{"model": "contrastive image-text model", "dataset": "made-up ball-and-stick molecule models", "train_examples": 97500, "image_size": 64, "crop_scale_min": 1, "horizontal_flip": true, "tokenizer": "char", "vocab_size": 30, "loss": "softmax", "embed_dim": 256, "encoder_arch": "convnext_v2", "encoder_isotropic": true, "encoder_norm": "layernorm", "encoder_activation": "swiglu", "encoder_mlp_ratio": 2, "encoder_layer_scale_init": 0.1, "encoder_inner_norm": false, "encoder_drop_path": 0.15, "encoder_patch_size": [8, 8], "encoder_conv_stem": true, "encoder_layers": 6, "encoder_width": 192, "encoder_kernel_size": 7, "text_encoder_causal": false, "text_encoder_width": 320, "text_encoder_layers": 10, "text_encoder_norm": "layernorm", "text_encoder_norm_position": "post", "text_encoder_activation": "relu", "text_encoder_mlp_ratio": 4, "text_encoder_head_dim": 48, "text_encoder_fused_qkv": true, "text_encoder_bias": "all", "text_encoder_qk_norm": false, "text_encoder_parallel_block": false, "text_encoder_inner_norm": false, "text_encoder_positions": "learned", "init": "trunc_normal_002", "residual_init": "none", "optimizer": "normuon", "muon_scale": "original", "lr": 0.021, "momentum": 0.95, "nesterov": true, "orthogonalizer": "newton_schulz_5", "adamw_lr_other_params": 0.0011, "gradient_centralization": true, "l1_shrink": 0.03, "steps": 9400, "batch_size": 128, "epochs": 12.3, "lr_schedule": "cosine", "final_lr_fraction": 0, "warmup_steps": 280, "weight_decay": 0.0, "adamw_weight_decay_other_params": 0.05}
Rows from block 2 of the image encoder of a small contrastive image-text model, named by matrix and row number. Rows with one number belong to one neuron. Each number is 128 + 24 x the weight over its row's rms, rounded and kept within 0 to 255. All counts start at 0.
After each neuron's rows are labels from the 100 images, of 14976, where the neuron reaches its largest size: "top examples" is what is common among them. Only what is clearly more common there than usual is listed. The data: made-up ball-and-stick molecule models. In brackets: how many of the 100.
# gate: MLP gate (encoder.blocks.2.mlp.gate.weight, 384x192), inputs 0-95
# fc1: MLP up (encoder.blocks.2.mlp.fc1.weight, 384x192), inputs 0-95
# fc2: MLP down (encoder.blocks.2.mlp.fc2.weight, 192x384, transposed), outputs 0-95

gate.195 [128 128 128 128 128 128 128 128 128 128 128 128 128 128 128 128 128   0 128 128 128 128 128 128 128 128 128 128 128 128 128 128 128 128 128 128 128 128 128 128 128 128 128 128 128 128 128 128 128 128 128 128 128 128 128 128 128 128 128 128 128 128 128 128 128 128 128 128 128 128 128 128 128 128 128 128 128 128 128 128 128 128 128 176 128 128 128 128 128 128 128 128 128 128 128 128]
fc1.195 [128 128 128 128 128 128 128 128 128 128 128 128 128 128 128 128 128   0 128 128 128 128 128 128 128 128 128 128 128 128 128 128 128 128 128 128 128 128 128 128 128 128 128 128 128 128 128 128 128 128 128 128 128 128 128 128 128 128 128 128 128 128 128 128 128 128 128 128 128 128 128 128 128 128 128 128 128 128 128 128 128 128 128 136 128 128 128 128 128 128 128 128 128 128 128 128]
fc2.195 [128 128 128 128 128 128 128 128 128 128 128 128 128 128 128 128 128 163 128 128 128 128 128 128 128 128 128 128 128 128 128 128 128 128 128 128 128 128 128 128 128 128 128 128 128 128 128 128 128 128 128 128 128 128 128 128 128 128 128 128 128 128 128 128 128 128 128 128 128 128 128 156 128  35 128 128 128 128 128 128 128 128 128 128 128 128 128 128 128 128 128 128 128 128 128 128]
top examples: red ball (100)

gate.32 [128 128 128 128 128 128 128 128 128 128 128 128 128 128 128 128 128 128 128 128 128 128 128 128 128 128 128 128 128 128 128 128 128 128 128 128 128 128 128 128 128 128 128 128 128 128 128 128 128 128 128 128 128  69 128 128 128   0 128 128 128 128 128 128 128 128 128 128 128 128 128 128 128 128 128 128 128 128 128 128 128 128 128 128 128 128 128 128 128 128 128 128 128 128 128 128]
fc1.32 [128 128 128 128 128 128 128 128 128 128 128 128 128 128 128 128 128 128 128 128 128 128 128 128 128 128 128 128 128 128 128 128 128 128 128 128 128 128 128 128 128 128 128 128 128 128 128 128 128 128 128 128 128 128 128 128 128   0 128 128 128 128 128 128 128 128 128 128 128 128 128 128 128 128 128 128 128 128 128 128 128 128 128 128 128 128 128 128 128 128 128 128 128 128 128 128]
fc2.32 [128 128 128 128 128 128 128 128 128 128 128 128 128 128 128 128 128 128 128 128 128 124 128 128 128 128 128 128 128 128 128 128 128 128 128 128 128 128 128 128 128 128 128 128 128 128 128 128 128 128 128 128 128 128 128 128  63 255 128 128 128 128 128 128 128 128 128 128 128 128 128 128 128 126 128 128 128 128 128 128 128 128 128 128 128 148 128 128 128 128 128 128 124 128 126 128]
top examples: space-filling (89); balls: three (25)

gate.293 [128 128 128 128 128 128 128 128 128 128 128 128 128 128 128 128 128 128 128 128 128 128 128 128 128 128 128 128 128 128 128 128 128 128 128 128 128 128 128 128 128 128 128 128 128 128 128 128 128 128 128 128 128 128 128 128 128 128 128 128 128 128 128 128 128 128 128 128 255 128 128 128 128 129 128 128 128 128 128 128 128 128 128 128 128 128 128 128 128 128 128 128 128 128 128 128]
fc1.293 [128 128 128 128 128 128 128 128 128 128 128 128 128 128 128 128 128 129 128 128 128 128 128 128 128 128 128 128 128 128 128 128 128 128 128 128 128 128 128 128 128 128 128 128 128 128 128 128 128 128 128 128 128 128 128 128 128 128 128 128 128 128 128 128 128 128 128 128 255 128 128 128 128 128 128 128 128 128 128 128 128 128 128 128 128 128 128 128 128 128 128 128 128 128 128 128]
fc2.293 [128 132 128 128 129 128 128 128 128 128 128 128 128 128 129 128 128 128 128 128 128 128 128 128 128 128 128 128 128 128 128 128 128 128 128 128 128 128 128 128 128 128 128 128 128 128 130 128 128 128 127 128 128 128 128 128 128 128 128 128 128 129 129 128 128 128 129 128 255 128 128 128 128 128 128 128 128 128 129 128 128 128 128 128 128 128 128 128 129 128 128 128 128 128 128 128]
top examples: orange ball (100)

gate.140 [128 128 128 128 128 128 137 128 128 128 128 128 128 128 128 128 128 128 128 128 128  66 128 128 128 128 128 128 128 128 128 128 128 128 128 128 128 128 128 128 128 128 128 128 128 128 128 128 128 128 128 128   0 128 128 128 128 127 128 128 128 128 128 128 128 128 128   0 128 128 128 128 128 128 128 128 128 128 128 128 128 128 128 128  76 128 128 128 128 128 128 128 128 128 128 128]
fc1.140 [128 128 128 128 128  61 255 128 128 128 128 128 128 128 128 128 128 128 128 128 128  39 128 128 128 128 128 128 128 128 128 128 128 128 128 128 128 128 128 128 128 128 128 128 128 128 128 128 128 128 128 128 125 128 128 128 187 128 128 128 128 128 128 128 128 128 128 110 128 128 128 128 128 128 128 128 128 128 128 128 128 128 128 128 194 128 128 128 128 128 128 128 128 128 128 128]
fc2.140 [118 128 128 128 128 128 129 128 128 128 126 128 128 128 128 128 255 128 128 128   0 130 128 128 128 133 123 128 128 128 128 129 128 128 124 128 128 129 128 128 128 128 128 128 128 128 128 128 128 128 128 128 128 128 128 128 131  39 128 128 128 128 128 128 128 128 128 123 128 128 128 128 121  58 128 128 128 128 128 128 128 128 128 128 129 128 128 128 128 128 128 128 128 128 128 132]
top examples: space-filling (100); balls: three (43); balls: four (26)

gate.164 [128 128 128 128 128 128 128 128 128 128 128 128 128 128 128 128 128 128 128 255 128 128 128 128 128 128 128 128 128 128 128 128 128 128 128 128 128 128 128 128 128 128 128 128 128 128 128 128 128 128 128 128 128 128 128 128 128 128 128 128 128 128 128 128 128 128 128 128 128 128 128 128 128 128 128 128 128 128 128 128 128 128 128 128 128 128 128 128 128 128 128 128 128 128 128 128]
fc1.164 [128 128 128 128 128 128 128 128 128 128 128 128 128 128 128 128 128 128 128 255 128 128 128 128 128 128 128 128 128 128 128 128 128 128 128 128 128 128 128 128 128 128 128 128 128 128 128 128 128 128 128 128 128 128 128 128 128 128 128 128 128 128  67 128 128 128 128 128 128 128 128 128 128 128 128 128 128 128 128 128 128 128 128 128 128 128 128 128 128 128 128 128 128 128 128 128]
fc2.164 [144 123 127 128 126 128 128 183 128 127 224  61 128 127 128 131 128 125 129 121 128 128 128 131 124 129 128 128 132 128 124 131 127 128 128 128 128 128 130 130 128 129 128 131 123 125 131 129 128 128 128 127 125 128 126 131 116 128 127 128 128 128 128 127 127 128 128 128 128 124 129 128 128 128 133 128 128 128 128 125 128   0 128 126 128 128 128 128 125 125 127 129 125 128 128 128]
top examples: green ball (100)

gate.157 [128 128 128 128 128 128 128 128 128 128 128 128 128 128 128 128 128 128 128 128 128 128 128 128 128 128 128 128 128 128 128 128 128 128 128 128 128 128 128 128 128 128 128 128 128 128 128 128 128 128 128 128 128 128 128 128 128 128 128 128 128 128 128 128 128 128 128 255 128 128 128 128 128 128 128 128 128 128 128 128 128 128 128 128 128 128 128 128 128 128 128 128 128 128 128 128]
fc1.157 [128 128 128 128 128 128 128 128 128 128 128 128 128 128 128 128 128 128 128 128 128 129 128 128 128 128 128 128 128 128 128 128 128 128 128 128 128 128 128 128 128 128 128 128 128 128 128 128 128 128 128 128 131 128 128 128 128 128 128 128 128 128 128 128 128 128 128   0 128 128 128 128 128 128 128 128 128 128 128 128 128 128 128 128 128 128 128 128 128 128 128 128 128 128 128 128]
fc2.157 [128 128 128 128 128 128 128 128 128 128 128 128 128 128 128 128 128 128 128 128 128 128 180 128 128 128 128 128 128 128 128 128 128 128 128 128 128 128 128 128 128 128 128 128 128 128 128 128 128 128 128 128 128 128 128 128 128 128 128 128 128 128 128 128 128 128 128 207 128 128 128 128 128 128 128 128 128 128 128 128 128 128 128 128 128 128 128 128 128   0 128 128 128 128 128 128]
top examples: space-filling (92)

gate.4 [128 128 128 128 128 128 128 128 128 128 128 128 128 128 128 128 128 128 128  90 128 128 128 128 128 128 128 128 128 128 128 128 128 128 128 128 128 128 128 128 128 128 128 128 128 128 128 128 128 128 128 128 128 128 128 128 128 128 128 128 128 128 176 128 128 128 128 128 128 128 128 128 128 128 128 128 128 128 128 128 128 255 128 128 128 128 128 128 128 128 128 128 128 128 128 128]
fc1.4 [128 128 128 128 128 128 128 128 128 128 128 128 128 128 128 128 128 128 128   0 128 128 128 128 128 128 128 128 128 128 128 128 128 128 128 128 128 128 128 128 128 128 128 128 128 128 128 128 128 128 128 128 128 128 128 128 128 128 128 128 128 128 255 128 128 128 128 128 128 128 128 128 128 128 128 128 128 128 128 128 128 128 128 128 128 128 128 128 128 128 128 128 128 128 128 128]
fc2.4 [128 128 128 128 128 128 128 128 128 128 128 128 128 128 128 128 128 123 128 129 128 128 128 128 128 128 128 128 128 128 128 128 128 128 128 128 128 128 128 128 128 128 128 128 128 128 128 128 128 128 128 128 128 128 128 128 128 128 128 128 128 128 255 128 128 128 128 128 128 128 128 128 128 128 128 128 128 128 128 128 128 128 128 128 128 128 128 128 128 128 128 128 128 128 128 128]
top examples: green ball (100)

gate.0 [128 128 128 128 128 128 128 128 128 128 128 128 128 128 128 128 128 128 128 128 128 128 128 128 128 128 128 128 128 128 128 128 128 128 128 128 128 128 128 128 128 128 128 128 128 128 128 128 128 128 128 128 128 128 128 128 128 128 128 128 128 128 128 128 128 128 128 128 255 128 128 128 128 128 128 128 128 128 128 128 128 127 128 128 128 128 128 128 128 128 128 128 128 128 128 128]
fc1.0 [128 128 128 128 128 128 128 128 128 128 128 128 128 128 128 128 128 128 128 128 128 128 128 128 128 128 128 128 128 128 128 128 128 128 128 128 128 128 128 128 128 128 128 128 128 128 128 128 128 128 128 128 128 128 128 128 128 128 128 128 128 128 128 128 128 128 128 128   0 128 128 128 128 128 128 128 128 128 128 128 128 128 128 128 128 128 128 128 128 128 128 128 128 128 128 128]
fc2.0 [128 128 128 128 128 128 128 128 127 128 128 128 128 128 134 128 128  58 128 128 128 127 128 128 128 128 128 128 128 128 128 128 128 132 129 128 138 128 128 128 128 128 128 128 128 128 128 128 128 128 128 128 128 128 128 128 128 128 128 128 128 128 128 128 128 128 128 128 187 128 128 128 128 128 128 128 128 128 128 128 128 128 128 134 128 128 128 128 128 128 128 128 128 128 128 128]
top examples: orange ball (100)

gate.167 [128 128 128 128 128 128 128 128 128 128 128 128 128 128 128 128 128  42 128 128 128 128 128 128 128 128 128 128 128 128 128 128 128 128 128 128 128 128 128 128 128 128 128 128 128 128 128 128 128 128 128 128 128 128 128 128 128 128 128 128 128 128 128 128 128 128 128 128 128 128 128 128 128 128 128 128 128 128 128 128 128 128 128 128 128 128 128 128 128 128 128 128 128 128 128 128]
fc1.167 [128 128 128 128 128 128 128 128 128 128 128 128 128 128 128 128 128   0 128 128 128 128 128 128 128 128 128 128 128 128 128 128 128 128 128 128 128 128 128 128 128 128 128 128 128 128 128 128 128 128 128 128 128 128 128 128 128 128 128 128 128 128 128 128 128 128 128 128 128 128 128 128 128 128 128 128 128 128 128 128 128 128 128 128 128 128 128 128 128 128 128 128 128 128 128 128]
fc2.167 [128 128 128 128 128 128 128 128 128 128 128 128 128 128 128 128 128   0 128 128 128 128 128 128 128 128 128 128 128 128 128 128 128 128 128 128 128 128 128 128 128 128 128 128 128 128 128 128 128 128 128 128 128 128 128 128 128 128 128 128 128 128 128 128 128 128 128 128 128 128 128 128 128 128 128 128 128 128 128 128 128 128 128 128 128 128 128 128 128 128 128 128 128 128 128 128]
top examples: red ball (100)